Weights of a small image embedding model.
Training: 9300 steps, batches of 64.
Data: trained on renderings of 100 made-up gadgets, each built of a few solids, in any pose, 97500 training examples, 6.1 epochs.
Rows from expert 3 of block 5, named by matrix and row number. Rows with one number belong to one neuron. Each number is 128 + 32 x the weight over its row's rms, rounded and kept within 0 to 255. All counts start at 0. After the name is the row's rms in percent of the matrix's.
# up: expert up (model.blocks.5.mlp.up, 4x128x512), inputs 309-411
# down: expert down (model.blocks.5.mlp.down, 4x512x128, transposed), outputs 309-411
up.21 093 [141 163 157 120 135  99  83 135 167 127 164 107 112 100 127  88 111 121 157 115 102 108 121 137  89  90 139 186 158 107 102  95  99 178 100 135 105 157 110 166 117 120  99 154 190 116 131 126 152 119 110 145 172 203 105 109 112 163 159 131 164 135 109 146 154 188 133  70 105 123  75 168  91  87  94 140 144 131  96 171  77 119 167 159 140 114  99 153 113  86 167 136  74  81 169 112 130 163 172 125 155 127 156]
down.21 102 [153  99 196 156 125 113 138 103 128 143 110 113 123  58 165 130 132  99 176 105  88 171 165 107 116 106 130 148 109 131 116 131 172  48 147 129 112 143 103 149 126 178 102 112  52 151  87  91 103 120 160  52 134 151 134 147 161 121 142  96 104  81 154 173 138 223 101 131 115 145 147 131 122 185 130  95 142 168 130 133 100 125 141 129 158  79 123 125 137 136 130 118 180 120  94 100 132 140 185 133  89 143 205]
up.22 102 [124 173  51  61  93 114 164  79 134 160 110 118 106 142 204 187 121 166  86  71  98  85 125 128 142 143 184 164 164 118  76 144 124 131 123 106 127 118 122 158 172 162 171 101 175 116 135  93 100 135 158 130 136 153 112 105 178 130 138  83 143 161 106 113 125 179 148  67 137 133 121 156  91 126 122 126  76 118 107 191 116 144 103  78 170 180  77 116 121  92 154 105 129 121 179 144 152 153 139 157  49 139 133]
down.22 102 [100 154 106 121 122 136 127 165 165 136  88 180 105  56 122 142  94  85 143 161 167 111 122 124 119 114  96  65 126 153 137 112 133 169 129  98 121 153 171 116 117 117 138  36 119 120  94 122 121 148 148  72 109 154 142 179 127 125 115 115 131 121 142  70 134 180 112 114 119 111 157 107 121  92  82 100 179 184  85 114 155 127 145 174 106 106 110 116 155 159 135 127  63 150 123 141 132 134 103 131 158 126 111]
up.23 100 [ 85 108 188 146  93  78 154 131 131 133 159 112 141 136  85 154 118 110 132 120 140 156 139 104 134  98 178 138 223 106 143 120 136  79  79  81 210 148  90  64 127 135 128 132 146  70 123 143 126 142 119 114  73 131  79 138  93 136 138 139 180 164  91 108 118 132 149 119 163  86 127  73 155 188 149  59 178  75  90 139 135 125 109 153  74 128  85  99 122 151 128 127 136 135 108  90 115 155 110  87 120 105  86]
down.23 098 [122 167 138  94 157 119 147 105 138 173 130  59  81 100 152 113 116 132 112 125 173 132 102 184 142  99 189  80 127 163  96 174 153 107 108  74  74 151 118 158 164 165 174 156  67 148 114 186 157 159 147 114 167 143 137 112 138 113 117 125  95 133 102 159 144 123 179 146 151 150 158 132 160  76 100 197 138 141  79 168 171 176  71 120 142 119 124 111  84 134 151 145 123  99  73 162 112 177 147 186 135 106 112]
up.24 111 [148 110 119 113 123 122 141 194 111 184 108 146 136 190  89  71 144  79 152 183 139 137 135 107  54 135 130 140 143 186  99 103 123 136 166 111 122 100 123 144 102 102 158 128  93  81 118  90 133 114 209  78 118 140 169 146 150 107 158 118  92 164 125 185 166 149 100 130 122 187 162 103 103 101 185 149 158 137 138 160 126 104 149 154 116 131 156 133 133 158 119 130 133  57 118 122 159  75 171 147 104 175 170]
down.24 107 [122 161 196 144 134 131 123 133 125 115 146 115 147 194 181 161 101 173 155 131 122 138 134  87 118 149 129 132  74  81 158 110  71 143 125  76 140  90 147 101 145 138  96 108 151 115 165 113 110 128 118 160 140 106 122  70  90 113 155 113  85 102 150 119 150  87 119 140 137 133 125 147 103 143  56 157 104 138 142 102 115 151 130 125 107  88 165  88 150 124 132  78  62 149 186 117 131 154 155 104  96 116 127]
up.25 105 [137 120 152 110 121  85 148 183 136  41 112  90 181  95 108 151 118 137  83 122  90 114  54 146 179 111 225 163  83 128 120 128  69 162 129 107 129  72 114  79 124 124 152 140  69 128 112 183 151 108 100 126 154 107 113 169 125 113 139  96 115 109 133 110 104  94 129 162 157 146 143 132 165 162 117  97 165 149 132 107  90  72 146  76 142 161  75  82 153 143 113  69 124 147 152 161  87 115 174 145 141  93 118]
down.25 108 [125 157  79 167 119 133  96  98 144 163 168 114 139 180 179 109 191 157 185 184 143 161 141 105 146 127 151 133 127 124 130 146 126 160 155 175 117 126 109 189 130 119 118 146 132  95 152 122 139 112 199  92 141 125 114 127 151 136 106  67  82 159 140  93 138 101 119 176  88 138 123 109  90 181  98 122 170  90 140 120 111 133 156 104 117 114 133 143  78 122 104  94 155 118 175 122 144 163  93 139  97 150  93]
up.26 104 [156 117 149 139  92 110 122 131  92 111 165 163 140 107  80 100 108 145 174 130  69 166 152 197  90 146 134 118 110  53 155 117 116 181 130 124 135 101  69  91 135 120 140 130 146 106 123 134 101 164 104 145  95 162 176  80 167 122 161  70 138 197 129 140  92  75 100 104 112 103 171 112 220 106 128 112 117 147 135 134 124 139 166 197 128 141 133  98  18 163 161 113 137 114 159 134 131 159 109 162 125 131 136]
down.26 101 [112 162 135 139  98  83  95 111 157 127 168 113  93 108 132 133  80 117  96  76 161  86  90 113 179  87  89 157 127 133 107 134 113 148 149 150  69 111 117  99  63 145 121 122 194 174 101 175  40 138 174 126 171 147  89 171 151 118 110 128 120 153 144 107  95 143 148 104 171 110 110 109 130 121 117  99  92  57 127  79  67 144 181 136 116 114 139 111 151 144 108 114 144 100 188  67  80 141 134 130 116 155 123]
up.27 104 [147 110 152 115  89 143 164  89 138 117  81 104 202 177 103 148 106  94 114 149 120 146 126 234  92 115 156 163 120 174 132 132 130 146 117  89 120 130  62 137 129  88 137 101 102 170 183 181 160 110 105  87 110  88 143 173  86 145 103 161 141 144 180 151 112 159 151 102 139 155 132 171 136 105 138  79  74  64  97 165 116 172  95 156 124 134 163 129 103  96  82 191 163 112 136 119 127 115  96  90 160 114  67]
down.27 107 [121 125  74  95 118 145 150 170 129 115  96 113  81  77 110  84 114  99 111 110 182  68 144 109 115 109 122  70 205  88 149 114 138 185 160 158 178 133 122 133 146  98 169 160 132 146 106  50 129 137 138 124 160 132 136 124 152 136 199 141 166 167  91 129 163  81 112 124 122 100 122  89 144  73  85  86 120 168 165 152  60  99  76 171 138 159 115 144 139 121 159 127 121 185 108  71 106 103 165  94 132 157  87]
up.28 102 [139 133 125  86 141 149 123 108 137 158 109 139 133 179  58  70 224 154 113  84  95 114 104  82  75 119 102 123 157 158 140 171 110  96 156  90 133  54 161 163 120 109  71 140 113  99 144  87 121 139 124 131 126 116 159 138 128 155 157 145  79 147 135  80 139 122 155 120  85 128 105 150 113 162 120  93 101  96 121 145 139  87 130 124  67  95 117 140 149 100 110 152 176 100 141 114 102 109 116 108  66  84 147]
down.28 102 [111 146  66 138 106 126 110 113 147 136 104 121 151 145 190 146  91  99 105 141  92 153  99 168 109  67 121 157 107  93 107 122  83 168 117 126 144 149 124  55 154 145 156  76 118 183 168 107 123  51 165 116  93  62 141 134 133 141 150 116 154 148  81 111 136 128 119 130  81 128  78 129  66 116 120 164 121 139 133 115 148 110 165 146 118 183 137 110 118  99 122  97 114 146 111 123 124 130 140 177 124 166 131]
up.29 105 [145 191 134 103 108 131  83 149  88 157  94 206 105 179 172 103 126  86 123 170 146  92 133 143 122 152 109 182  73 153 123  77 100 106 133 165 144 128 119  75 150  93 147  90 174 145  80 144 198  95 119 121 132 113 109 102  98 119 129 164 130 147 176 140  50 105 105 191 136  67  35 170  89 104 113 154 117 172 134 118 115  94 103 153 119 135  78 111 161 101 159 157 105  99 122 189 113 114 168  98 136 117 117]
down.29 111 [137 164 141 149 174 116  98 171 102 123 137 128 179 132 155 144 120  99 118 177 107 129  92 113  47  76 163 120 153 158 138 159 128 216 115  99 185 161 182 129 128 159 124 124 152 119 157 157 109 175 191  82 127 166 124  76 177 149 107 145  44 130 171 131 131 125 125  83 116 126 127 131 140 144 141 153 149 152 112 139 127 137 151 110 165 155 129 142 136 123 168 165  58 121  59 124 136 136 128 153 124 108 148]
up.30 102 [149 176 102 114  93 112 111 161 113 114 153  80 160 136  81 128  93 188 125  91 129  65 164 114 135  96 118 115 127 168 152 179 106 160 160 113 142 178 208 133 138 184 156 112 127 159  79 142 115 146 135 176 100  82  94  87 123 115 110 118 149 116 162 218  82 112 123  90 170 147 148 145 130 180 164 168  83  79 155 137 190 164 128 122 136  76 125 153 142 161 141 174 163 156  98 130  98 147 222  96 125 188 168]
down.30 097 [109 110 129 153 119 158 117 107 143 179 125  93 161 143 161 107 173  81 129 151  89 126 136  96 207 102 163 165 139 164 149 136 182 166 174 119  77 144 104  61 117  98  77  51 110 109 166 126 121 125 137  96 132 171 110 162 154 180 114 144 153 108 114  99 144 110 146 182 178 155  98 176 160  99 113 106  60 107 132 145 183 155  91  58 126 139 155 160 175 137 136 125 176 167 146 101 124 109 126 161 150  94 142]
up.31 102 [138 102 181 126  92 139  65 113  97 167 149 138 171  89 174 140 109 182 132 124 131 139 118  66 217 139 133  98 194 192 101 127  78 131  49 113 163 111 154 109 204 124 103 137 138 200 143 138  66 100 164  96  96 150 144  55 120 112 110 118  77 136  72 151  83 149 115 139  98  78 136 141 100 170 120 115 158 131 128 120  95  97  78 145  93 127 144 139 152 125 111  81  91  90 124 114 157 142 114 121  14 126 125]
down.31 104 [ 80 120 160 104 133 125 169  98 128 126  91 133 123 109 164  88 163 100 189 157  87  96  97 169 157 143 142 173  81 180 126 135 124 197 105  93 147 123 141 169 142  98 158 127 164 123 204 207 110 104 134 192 174 171 109 145 172 119 111 168 124 150 130 128 119 153 137 113  95 132 107 117  82  52 154  75 168 126  72  96 141 121 202  98 139 163  39 109 133 154 103 104 166 151 132 124 146 177 138 174 121 175 130]
up.32 098 [107 116  86 152 100  74 111  75 110 128 176 171  45 147  96 165 112 125 160 173  77 151 137  77 161  86  96 155 129 106 198 143 162 121 140 184 124 162 133 154 102 138  68 151 127  85 121 106 136 156 131 138  84 145 156 114 153 108 159 121 136 171 152 140  80 159 116 119 144 108 131 130 145  92 125 118 177 116 108 114 123 125  73  63 156  97  80  67  67 191 125 143  75 106 162 138  86 134 127 105 113 147  73]
down.32 099 [182  99  99  75 137 118 116 147  75 115 188 113 196 116 152 167 110 162 113 136 128 115 119 146 168 113  87 104 136  94 144 104 171 122 204  45 114  99 126  83 143  63 169 128  98 126  93  80 117 124 124 138  76 113 107 120 135 181 126 150  74 106 174 145  99 119  83 156 145 113 103 134 119  98  99 102 121 138  95 126 147 103 132 168  77 106  97 143 164 131 172  91 147 148 124 174 141 148 120 136  86 119 100]
up.33 102 [ 76 109 213 125 107 104 157 140  56 141 112 158 139 144 157 154 153 142 131 172 119 129 157 125  61 117 144 201 106 218  82  84 127 144 149  62 143 125  90 153 139 118  90 125 154 129 186 169 110 100 112 132 124 208 125  96  87  89 140 135 169 148 159 144 170 139 133 117 108 158 154 151 126  86 163 123  45 131 167  89  88 216 132 129 176 119  73 138 101 168 123 153  96 105  73  82 181 167 142 158 127 130  98]
down.33 102 [135  96 129 105 129 149 137 180 117 161 128 105 148 132 139 148 140 104 106 128 154 142  75 107 100 132 148  79 116 152 139 124  79 152 143  72  75  74 154  58 141 159  66 141 114 171 124 126 131 188 126 111 183 153 127 150 119 168 158 138  89 110 141 167 162 126 136 126 166 102 163 128 178  98 179 163 110 141 137 141  97 125 119  93 141  83 141  72 161 109 125 156 140 155 132 132 131  95 127 141 126 122 120]
up.34 097 [142 111  84  83 134 149 141 147 162 172 155  93 117  90  80 110  69 124  92 119 162 123 201 144 117 136  97  65 156 109 109 118 162 124 141 122 152 133 204  84 107 147 112  82 115 142 118  91  95 129 132 107 171  99 169 126 121 160 183 127 143 161 129 100 105 130 101 139 147 136  81 119 109 200  95 105 143 119 174 120 139  54  83 105 112  58 165 133 111 101  99  82  70 181  94 111 159 141 105  98 155 130 141]
down.34 096 [133 159 182 187 165 121  86 116 135 128 110 130 157 169 125 122 154  87 100 173 154 142  98 161 125 142 128 160 175  53 162 112 111 199 145 114  85 135  75 111  99 103 162 174 107  83 149 138 130 107 112 117 139  86  87 156 180  90 140 139 144 118 162 121 121 119 133 175 117 135  82 172 180  90 164 158 149  97  94 128 143 115 115 100 163 126 114 110 146 111 109  46 109 102 185 144  88 158 153 157 130  99 147]
up.35 103 [141  98  87 137 129 164 159 194 180 191 168  98 132 118  82 130 144 112 103 168 157  96 174  71 151  64 136  92 146 139 110 118 184 168 151  83 104  87 136 102 179 126 111 114 149  85  99  97 190 139 131 151 124 111 132 129 103 122 110 131 128 120 145 165 171  65 180  67 122  78 106 127 176 152 123  60 165 116  66 151 114 169 128 218 169 106  98 117 148 111 153 130 111 132  93  88 130 122 104 112  99  87 140]
down.35 097 [106 193 164 174 131 125 120  68 118 139  87  94 134 113 134 171 116 174 152 116 183  90 119 163  61 111 150 119 101  84 155  88  98  93  70  86 114 118 165 159 105 174 128 133 133 201  37 104  61 110 145  91 128 201 164 111  81 118 172 139 160 129 100 130 144 131 119 119 105 139 101 183 143 123 146 115 123 131 164 162  92 156 118  79 174 119 104 119 130 145 149 136 101 122  68 116 161  92 162 147  89 146 106]
up.36 097 [124 156 137 164 118 145 105 113  71  63 138 103 186 159 164 136 113 113 135 184 161 119 152  80 120 138 152 114 156 120 147 123 172 147 202 118 131 133 115 103 177 111  77 164 181  65 115 140 135 106  89 148  40 105 167 145 165 150  88 119 123 115 109 157  92 166 158  53 131 112 140 128 148 137  98 150 198  70  90 165 129 140  44 142 128 153 158 127 138 107 114  64 135 137 152 177 118  88 119 162 151 135  92]
down.36 101 [104 108 118 107 135 136 139 153 111 142 140 175 193  83  96  89 119  67 126 104 104  84 161 172  72 104 136 120 125 159 144 110 136 129  92 113 160 156  92 186 109  85 103 161 159 153 151  90  82 118 106 170 151  81 152 161 109 121 107 120  94 107 144  87 163 168  44 159 142 103 127 145 115 120 162 161  98 129 118 143 130 159 141  73 111  86 141 143 147 118 132 183  98 117 112 100  77 143 170 164 141 149 100]
up.37 097 [171 110 131  99 108 136 131 120 128 160 152 163 187 100 115  99 125 153 154 117 179 137 136 156  87 121 116 177 121 168  89 136  80 118 153 138 123 209  60 130 121 193 155 151 108 109 145 136 174 105 113 101 132 149 127  73  84 172 111 133 108 147 107 155 102 127 147  57 153 134 104 154 109 145 149 123 138  94 124 103 118  88 100 136 109 155 134  98  43 110  94  93 161 136 119  87 132 167 133 123  98 148 153]
down.37 094 [186 131 123 109 181 128  59 133 129 149 109 147 102 163 129 113 142 123 165 188 111 118  96  82  57 113 123 154  78 135  97 159 159  84  93 131 206 115 177 104 139 121 157  81 140 131 160  94  98 112  73 137 143  98 168 149 123 125 136 176 142 137 116 135 126  84 148 159 145 157 161 118 129  88 122 160  87 119 156 149 216 116 166 126 128 143 133 170 129 178 140 111 171 123 106 147 112 143 124  41 156 128 130]
up.38 104 [166 127 129  90 129 180 103  60 105 112 155 154 128 131 134 120  63 139 124 107  81 124 170  66 112  96  94 106 163 135 130 119 164 124 100  51 139 165 122 136  83 141  99 123 135 176 112 139  75 110  85 121 141 181  44 115 148 126 141 154 152  99 174 110 134 128 138 171 120 112  58 155 101 134 115 145 152 165 116 128 107  85 121 189 135  89 154 135 121 174 141 147 156 154 156 116 122  67  58 111 120 114 160]
down.38 107 [ 97 105 120 163 209 155 174  91 119  91 106  94 100 154 145 122 170 123 170 107 143 182 125 155 135  75 128 160 184 111  84 127  37 118  93 175 126  96 163 199 136  56 108 168 135 154  92  92 154 111 199 109 131 135 199 123 107  79 117 150 101 167 131 102 120 126 109 137 140 192 162  87 181  72 130  92 179  91 110 118 103  92 175 119 170 156 133 145 123 127  86 152 147 124  87 142 140 110 119  76  94 136 140]
up.39 101 [162 118 122 168 120 136 139 134  90 112 125 105  71 138 119 103 194 128 113 125 126 161 157  97 166  86  93  94  87 123 187  90 159 174  91  51 173 152 110  70 159 153 140 103 207 112 123 135 121 137 127 143 173 216 108 161 116 134 116 132 124  78 151 167  52 135 144 112 155 159 144 116 144  85 151 113  63 112 129 167 152 123 105 109 102 128  81 125 151 131  98 141 109  76 116 161 126 100  77 124 103 196 161]
down.39 097 [161 103 106 125 134 119 131  88 110  95  98 143 127 158 144  78 131  98 156 163 125 100 184 129 109 144 136 111 138 144 122 173  87 110 109 173 164  80 122 116 189 122  98 155 105 170 128 118 100 114  88 115 144 102 131 195 122 114  90 143 138 141 164 125 104 178 128  98 147 195 139 131 131 101  70 153 139  86 152 194  82 205 154 176 197  87  92  93 203 165 128 121 115 163 166  88 133 113 155  72 153  91 145]
up.40 100 [119 136 182 113 106 139  92 111  70 131 124 133 165 143 156  96 165 109 132  89 126 146 122 141 143 130  64 175 123  88 108 141 143  64 125  97 107 178 195 122 173 200 121 151 147 147  91 106 133 144 134 192  73 118 142 129 130 137 146 126 168 107 102  72 182 152  78 154 113  98 148 126 170 169 173 128 129 132 146 104  78 129 150  93 125 116 143  96  29 110 131 152 104 101  55  81 189 180 163  93 133 116  68]
down.40 093 [121 135 172 120 131 161  93 109 164  73  91 157 129 131 125 131  62 110 209 151 113 180 120 122 128 119  99 172 110 112 109 112 100 150 154 170 142  87 148 150 105 141  89  72 104 144  97 119 125 155 158 115 119 219 140 174 121 118  96  67 136 117 156 109 160 142 141 209 108 151 157 145 105 164 127 176 125 139 113 167 161 145  98  98  88 126 153 152 114 214  86  80 134 187 152 142 132  75  74 126 116 125 146]
up.41 089 [133 130 200 154 101 134 129 124 141  63 131  81 174  99 130 142 134 114 111 160 147 135 219  92 172 160  51  77  72 120 153  89 153 131 160 133 146 117 121 148 226  89 139  97  97 107 127  88 133 160 135 114  67 134 122 111 145 113 147 106 131 183 115 135 117 179 157  81 113 134 152 140 128 155 148 189 124  95 152 141 107 185 124 127  69 103 106 145  88 128 156  79 146 169 108 132 169 132 124 100 119 131 147]
down.41 086 [104 125 153 131 120 118 110 148 215 155 112 110  91 112 162 183  93  97 156 149 122 170 141 184 110 164  64 163 170 136 117 145 135 123 117 141 123 125 160 156  72 132  58 148 114 128 132 166 115 107 156 137 133  86  89 104 106 123 136 183 161 139 143 107 158 119 164 114 117 114  80  64 148 101 134 128  53 115 186 113  87  93 124 176 183 120  99 102 180  67  99 108  96 137  92 133 119 104 145  80 120  77 140]
up.42 109 [104 121 117 104 129 131  91 138 106 103  79 141  90 140 188 146 220 197 111 143 183 164 149 131  87 139 168  87 161  71 106 139 150 168 118 166 145 149 135 134 177 110 109 115 160 110  91  66  98 121 117 113 120 108 134 143 147 148 145 138 102 101 120 111 130 116 118 100 160 110 105 130 123 105 121  89 136 103 120 147 162 136 167 120 138 114  59 142 165 120 166 121 181  75 132 150 179 120  83  91  97  92 115]
down.42 101 [125  98 153 127 187 140 101 114 205 186 127 109 153 129  95  96 123  82 147 151 153 123 110 150 170 117  94 212 128 146 110 125 123  90 109 136 138  80  98 137 118 175  94  84 134 125 110 146 206 210 188 144 141  75 116 111 131  94 149 101 149 102 160 121 154 130  94 143 157  81 152 180 161 101  88 126 158 118 145 183  59  96 164 146 155 130 130 126 154 122  93 169 133 128  91  85 145  95 138 177 117  89  89]
up.43 106 [151 140 128 121 127 133 165 133 174  92 107 172 146 154  98 115 124  80 118 114 145  84 117  94 147 118 126 120 145  67 124 143 122  81 132 175 196 173 101 115 139 145 107 127  70 121  18 122 144 105 128 204 110 146 128 128 139 118 125 142 153 121 110 119 152 172 131 132 164 148  91 168  94  43 163 129 133 164 198 110 163 118 119 125 156  95 141  68  93 114 121 130 132 104 167  95  45 128 218 197 131 102 129]
down.43 104 [164 133 125 148  97 114 195 104 124 136 104 136 147  34 180 158 122 121 196 146 143 173 129 116 156 186 181  87 128 122  82 165 152 161 117  76  99 126 126 104  98 125 166 115  62 104 113 110 151 195 122 113 119 164 163 108  90 135 101 131 167 149 161 155 110  60  91 132 123  91 146 173 178 144  90 123 114 145 126 175 101 135 166 143  96  93 143 162 178  86 144 113  84 145  73 134 159  68 125 147  90 195 147]
up.44 092 [183 229 140 138 104  89 123 124 147 187 142  97 119 120 129  84  39 131 149 120 125 112 133 147 129 176 113 121 121 132 136 117 104  92 159 122 110 152 122 157 132 127 141 112 176 120 110 106 130 129 197 142 157 144 129  77 100 125 192 113 130 126 151 123  74 111 191 128  65 104 214  84 184 117 157 138  98 113 150 144  51 111 147 180 128 146  93 130 139 136  83 116  97 199 127 169  98  77 132 117 130 120 106]
down.44 103 [165 107 126 113  85 148 104 216 127 127 133  90  84 117 108 114 132 121 141 160 119 176 135 130  92 107 131 121 171 129 100  92 146 152 130 118 134  92 149 170 123 102  89 108 188 129 221 127 150 188 108 142  93 123 167 103 140  95 125 124 167 113 151  98 124 139 134  95  65 158 126 127 104  57 113 120  86 135  96 141 123 110  94  89 169 166  87  66 113 153 111 131 117 121 134  72  73 127 126 152 143 128 139]
up.45 094 [138 138 111 161 118 163 106 107 110 161  80 106 112 141 110 138 187 134 157 101 100 101 132 129  73  91 123  92 155 134  76 111 138 127 157 137 106 151 157 151 142 146 130 118 156 127 141 103 161 131 134 117  99 103 176 182  88 110 172 151 100 143 137 156 130 114 135  65 101 162 129 171 152 118  81 191  69  90 141  82 132  78 167 158 142 175 113 144 166  85 156 163 214  86 117 194 146 116 140  34 122 160 128]
down.45 093 [142 182 122 138 137 176 155 112 141 158 224  66 127 130 141 160 120 125 123 116 134  93 114 116 153 152 136 115 108 105 137 126 152 134 111 160 121 135  67 125 122 153  79 211 100 120  77 101  83 146 119 132 158 100 144  79 124 178 141 114 119  71 185 122 151 145  81 172 168 151 167  92 147 125 142 100 190 114 145 155 107 153 128 114 134 100 117 169 150 156 139  57  74 181 162 136 128 109 138 181 111  84 140]
up.46 093 [128 184 136 138 131 137 110  85 112 148 150 163 200 131  95 150 142 130 163 103 129 126 143 141 115 144 119 154 113  78 153 131 104 142 117 131 177  95 131 153 103 111 148 170 124 115 133 143 129 116 144 207 129 160 149 141 156 158 165 100 158 123 134 127 123  90  98 124 161 164  87 137 120 114 118 185 151  83 131 163  80 132 149  85 100 126 197 100 155 135 153 103  52 131 168  47 100 188 140  54  70  80  98]
down.46 090 [108 177 108  99 131 133 109 104 117  95 131 129 110  92 152 156 105 147 170 119 148  88 123 129  99  89 147 111 135 181 125  95 167 140  70 134 197 146 118 130 120 103  64 173 117 145 152 190 115 174  82 164  72 176 104 116 120 128 180 181 127 218 115 145 105 150 147  67 123 132  85 139 121 119 160  79 132 160 168 125  78 140 155 178 145 173  97 130 213 186 124 170  79 138 134 175 156 153  94 122  73 118 135]
up.47 113 [123 186  78 187 121 104 156  88 180 152  88 174 139 116 118  97 117 142 112 117 172 155 158  96 216 171 140 137 165 108 102 190 157 177  92 177 143 143 126 110 117 147 125 123 145 107 157 167  92  97 157  88 166 170  72 115 116 132 111 188 101 146 177  95  69 189  77 115 128 117 145 119 114  67 135  93  77 155 121 113 152 136 197 101 172 180 103  99  65 174 103  91 144 147 155 111 105 114  94 125  81 179 108]
down.47 102 [161 120 100 118 127  88  78 118 128 183 143 132 125 174 117 125  64 103 140 129 120 104 165 127 170 119 147  87  86 108 121 178  95 111 138 123 105  51  88 109 136  99 232  92  69 100 164 108 104 124 105  62  89 144 136 102 176 109  95 122 172  90 129 141 112 102 110 186 101 125  86 135  92 128 135 192 154  97 178 125  80 144 128 106 104  67 135 173 144  91  94 143 191 153 129 148 132 126 166 170 109 131 144]
up.48 089 [105 154 105 157 110 172  80 101 120 115 150 157 142 155 108 128  32 171 165 121 129  98 105 187 145 108  68 138 155 146 157 147 106 108 152  86 167 159 112 155 150 160 105 172 186  63 124 142 149 122 162 190 114 108 130 142 130 103 128 138  89 164 128 162 139 170 118 160 133 178 133 122 132  65 104 123  84 158 153 115 124  97 141 189  51 138 129 164 125 154 105 116 129 108 179 146 148  97 154 125  94 179  97]
down.48 096 [124  86 186 159 178 117 106  77 101 178 138  77 153 129 197 147 145 175  82 139 142 122 140 113 104 147 110 169 114 122 134 153 113 138  84  99 132 114 149 142 117 130 112 141 217  69 145 139 164 112 102 143 142 122 141 143 137  63 138 109 126 141 161 170 130 133  64 114  76 157 125 112 111 129 161 138 166 155 136 157 156 155 141 131 118 168 194 145 106 172 132 133 123 133 132 135  84 141  85 144 137 149 143]
up.49 095 [157 142 125 190 171  80  93 142 152 167 123 119 162 164 162 156 154 118  84 117 120 160 139 114 166 159 133 153 172 134 165  96  96  89  91 169 134 139 137 102  76 126 141  82 194 120 122 119  98 160 140  72 138 174 130 134 187  95 136 156 101 111 133 112  98 152  99 120  99 175 106 137 186 131 143 152 126 188 118 124 139 103 156 104 116 110  97 126 162 146 105 128 141 140 171 117 122 149 110 222  82 182 159]
down.49 096 [164 120 170 146  98 140 135 118  85 152 147  88 118 151 153 112  71 140 169 140 128 122 173 151 141 162 101 167 141 169 128  91 101  70 132  92  75 189 150 130 110 118  83 134 168  78  70  96 177 158 153  80 131 173  70 115 163 152 104  98 116 180 109 124 137 109  88 143 150 121 193 176 178 168 155 133 142 148 148 144  98 159  69 107 101 104 146 154 125  99 121 153 197 154 154 117 177 117 116  76 119 129 135]
up.50 098 [118 107 124 140 145 113 195 171  94 127 110 186 120  89 141 178 125 138 157 150 145 130 146 172 146 141 138 105  63  82 113 113 198 134 155 179  79 117  56  71  79 185  91 123 135 145 106 111  69 163 122 146 153 143 126  75 137 110 116  96 153 131  95 163 167 156 100 158 120 121 107  94 196 114 134  99 139 175 158 109  85 120 153  92 160 119 128 129 103  89  54 169 151 110 108 108 129 191  92 109 133 106 163]
down.50 100 [141 126 109 147 144  60 111 148 178  85 103 129 189 165 147  73 127 174 117  78  94 130 153 129 126 178 134 137 114 120  99 148 138  75 128 124 148 110 177 169 131 113  75 134 123 157 158 115 162 136  66 165  97 142 128 135 104 165 116 132 116 133 102 131 154 141 137  99 100 145 115 122  54 133 142  84 159 148 139 119 119 147 100 125 137  99 122 164 207 143  87 210  94 100  94  94 124 148  94  90  84 174  92]
up.51 107 [ 95  73  79 132 137 157 146 106 106 188 150  66 186 110 188 137 122 172 144 104  91  60 140 108 148 127 115 129  80 143 121  96  97 111 153  89 122 109 172 104 130 171  72 169 119 147 180  87  76 101 135 114 115  96 163 113 127 176 132 114 136 183  92 178 133 115 103 118 108 160 122 106 158 162 126 135 121 211 173 152 114  71 203 189 134 171 140 126 178  71 117 123 137 156 131 119  97 124  51 194  83 130  97]
down.51 106 [ 95  71 191 211 225 130 115 119 120 120 157  97 101 161 131 125 181 166 202 115  71 129 138 149 118 134 133 178 192  95 183 109  83 143  91 113 129 100 136 122 132  90 130 109 195 102  72  86 172  95 101 137  95  90  82 157 123  86 187 164  75 126 100 153 107 133 120 151 146 122 156  63 122  83 131 146 157 151 147 147 149  88 115 109 147 135  94 134 137 153 134 140 161 139 120 121 117  96 161 136 177 126 174]
up.52 101 [131 172 148 176 143 109 157 125 190 120  94 130 203 111 120  87  91 161  58  66  62 138 105 121  99 149 152 114 127 102 154 132  98 120 125  88 111 128 121 106  82 133 132 134 122 180 120 125 179 116 183 127 159 130 104  82 111 126  93 171 102 144 182  95  72  79 129 118 132 116 127 160 110 127 139   0 141 128 163 134 113  65 131 175 137 122 138 163 153  75  79 156  85 151 135 148  99 116 157  98 125 228 162]
down.52 104 [ 86  85 122 112 139 115 120 144 159 130 151 151 193 133 115 128 151 103 116 126 123 159 151 156 128 127 103 139 127 116 168 116  90 135 130 141 157  88 122 109  94 112 133 107 158  97 174 185 138 137 126 144 117  57 158 129 173 136 103 117 138 140 177 103 175 168 132 124 131 184  58 169 167  88 149 130 107 112 111  86  97 102 124 132  92 213 108 117 155 161  90 113  83 162 109  78 151 170 129 159 165 131  51]
up.53 101 [114 147 148 101 172 144  96 143 125  90  86 153  40 131 140 152 107 135 112 132 132 148 154 105 111  85 161 124 113 129  92 116 141  83  93 153 125 104 157 138 228 121 108 104 104 157  74 122 109 119 136  86 159  96 124 125  92 175 155 122 140 134 144  92 116 178  77 192 170  45  70 120 164 157 148 144 105 183  71 132 105  80 132 115 113 192 137 155 113 139 150 134 143 120 117  82 118 117 145 111  73 128 113]
down.53 103 [180 161 128  92 131 142 114  94  61 177 164 181 114 159 145 135  99  91 134 141 146  88 136  94 182 109 185 143 123 111 130  70 119 152  77 119 111 101 165 198 190 133  93 172 125 128 179 141 129 134  53 154 122 135  66 172 122 141 121 118 115 110  41 172 138 136 117 110 102 164 121 141 186 113  91 146 182 115  83 147 144 173 144 150 106 108  76 127  95 161 127  76 143  97  97 169 146 106 136  78 120 103 117]